Rows from block 0 of the decoder of a small image VQ-VAE, named by matrix and row number. Rows with one number belong to one channel. Each number is 500 + 25 x the weight over its row's rms, rounded and kept within 0 to 999. All counts start at 0. Numbers have three digits each.
After each channel's rows are labels from the 100 images, of 14848, where the channel reaches its highest value: "patch colour" is the nearest of a few named colours to the mean colour under the peak. Only what is clearly more common there than usual is listed. The data: drawn small creatures on textured ground.
# convs0: first 3x3 conv (decoder.mid.0.convs.0.weight, 96x96x3x3, each kernel summed), inputs 0-47
# convs1: second 3x3 conv (decoder.mid.0.convs.1.weight, 96x96x3x3, transposed, each kernel summed), outputs 0-47

convs0.34:504517457487519428459504531472498500529480471453504476461506502456505514483515520502487495493492553510458486478495524461497511492505490483495514
convs1.34:534464512498493467512513539500511451520504540481487535487492533481471510566520497500495480506497533496507501517456519490526487511471545473486461
patch colour: pink

convs0.47:476489477494485492457491499466415509478486454506458478517481526466454519493497516486505501495465496511470496507496533515464502510498501500513511
convs1.47:498485478496526523485437476466457460527487493531466526495462502520524471489452496517502501504444489456514476518514485509543498516509513508504556
patch colour: pink

convs0.76:501460499496495485467553535528482496488494491491482516472469508496531499490531527507486521524523476522489525464485502520498525448543510491537484
convs1.76:486508477440425480458490472512512506511524501523531487516529514477495521482491517531485515513525523494486459476497535533496501506478476463501498
patch colour: pink

convs0.37:478499494468503488482462470485499496482492473471480457475471495472469504487446496499528500504480517468461470473520513483442507511485474477499437
convs1.37:504442496473492479509467503513497482513496503532453520444464515487518480459483498451472510489455492476509464457507495495486471502504505512456536
patch colour: white; pink

convs0.89:523527523481472501553539575510516480512510524501520541533483490533499505514511511544466503506492464494525502477509485500522484440536505527505492
convs1.89:515459511522483486486522468501519471494547511485534510509503484523481480501564517502479544473495487480514565469478480514503543481507542492495478
patch colour: brown

convs0.23:464502474512481449492499454495490504500492460489470449482484499453493520503478501458483475505483492500460458517530505461466492504461479439470505
convs1.23:483523493471516464482461482498563484497515443505514484515486521515514465544507514478506527506453468466494534541546470509497471501509478523553501
patch colour: white

convs0.42:476508513483493452491487477490501481530498452469491470463544481447483535469513521478492497502481514478492462473510524477463546501484494483499540
convs1.42:540518498495519510493493468521525513462437524507470492544516489468496486492468535485476508504475486484496484516518490531497471440505484514428514
patch colour: black

convs0.88:477509479483495478441479475487501465481491530490467497473500507478489507479492476483473517475522473524477507446518531473507501506493515502511545
convs1.88:496489506499521499493449512509501477512485540513489514514497509481506482484500518518466556476487515531514447442494488456487487505490528488507463
patch colour: white

convs0.39:512501509518452499513489459529513476529428461515471492486451508458503505468491498484467465510457483467455496497509491489515491470508464496445492
convs1.39:546524543479463502528504489501451484477499531475530502525459489496504567519524498497502479513489506477508493488506553462482454481484482550498468
patch colour: white

convs0.94:495491490481487466515479482516519474507474478503468449540470502462464469476503498494479476489449455505435490502533508491459527506459458452459537
convs1.94:532496513534480509497495457484469502514476511507504514550506495419541518471478495491486482477422472501512448516474494492522469528486489517470502
patch colour: brown

convs0.30:501459508476448549508503528500441501496512516513503498498502510520470533451460493473501510540519443519498474508508463539530483487534495527518478
convs1.30:477460538478530521455507471520499519519491488497489470472465497514503506517507504488530505502505479530403511512460517532442493485492530502512490
patch colour: grey

convs0.59:462468509469492493545469484483484489467519469480531538520491498498517437513462448502428492492513472502472496468524492507491509495495420527487493
convs1.59:497469511490491493491478493469539465437491508490498538491519523500500501467470499516502485484504503531491538510491457557502476454528494470505531
patch colour: black

convs0.75:509456460466510558487513474528513513534467494503501496461527487509493516487511541500490488472507435502550477484529504527462476542448533500497475
convs1.75:495500515509481500489447514474526460544525453529458499476521448480482537513545461489490492504496478507534500458467495531527486475456498486482490
patch colour: white

convs0.32:482472501483475507466472477515452494483513508527496514489492473510480466475467494459481499487484537504534432478528489490475493416480508468510512
convs1.32:523463516491509529508475509487481470490463551515520511513493477520507488501522491572496531462501519510473510473498528518477491522470570506488526
patch colour: white

convs0.11:486493506492489494496478435502481477507492495513502447496470499459471507486518476498519496498439538495476467482522507497502504508471475480460507
convs1.11:530431458502465468509516475493498512473491494477509542509499476460549529479485474524445491493474506503493481468479492524530482483516501515495513
patch colour: pink

convs0.79:525464523498465480507509475519502468493509515475493548498508474478520507498499517523504523507512514459531554516524496515495503457528551538518466
convs1.79:454515507537474519478478476532458519521546525524484475535511507518491497501572491471519454490506486527497504520497503502508504542538505487548543
patch colour: grey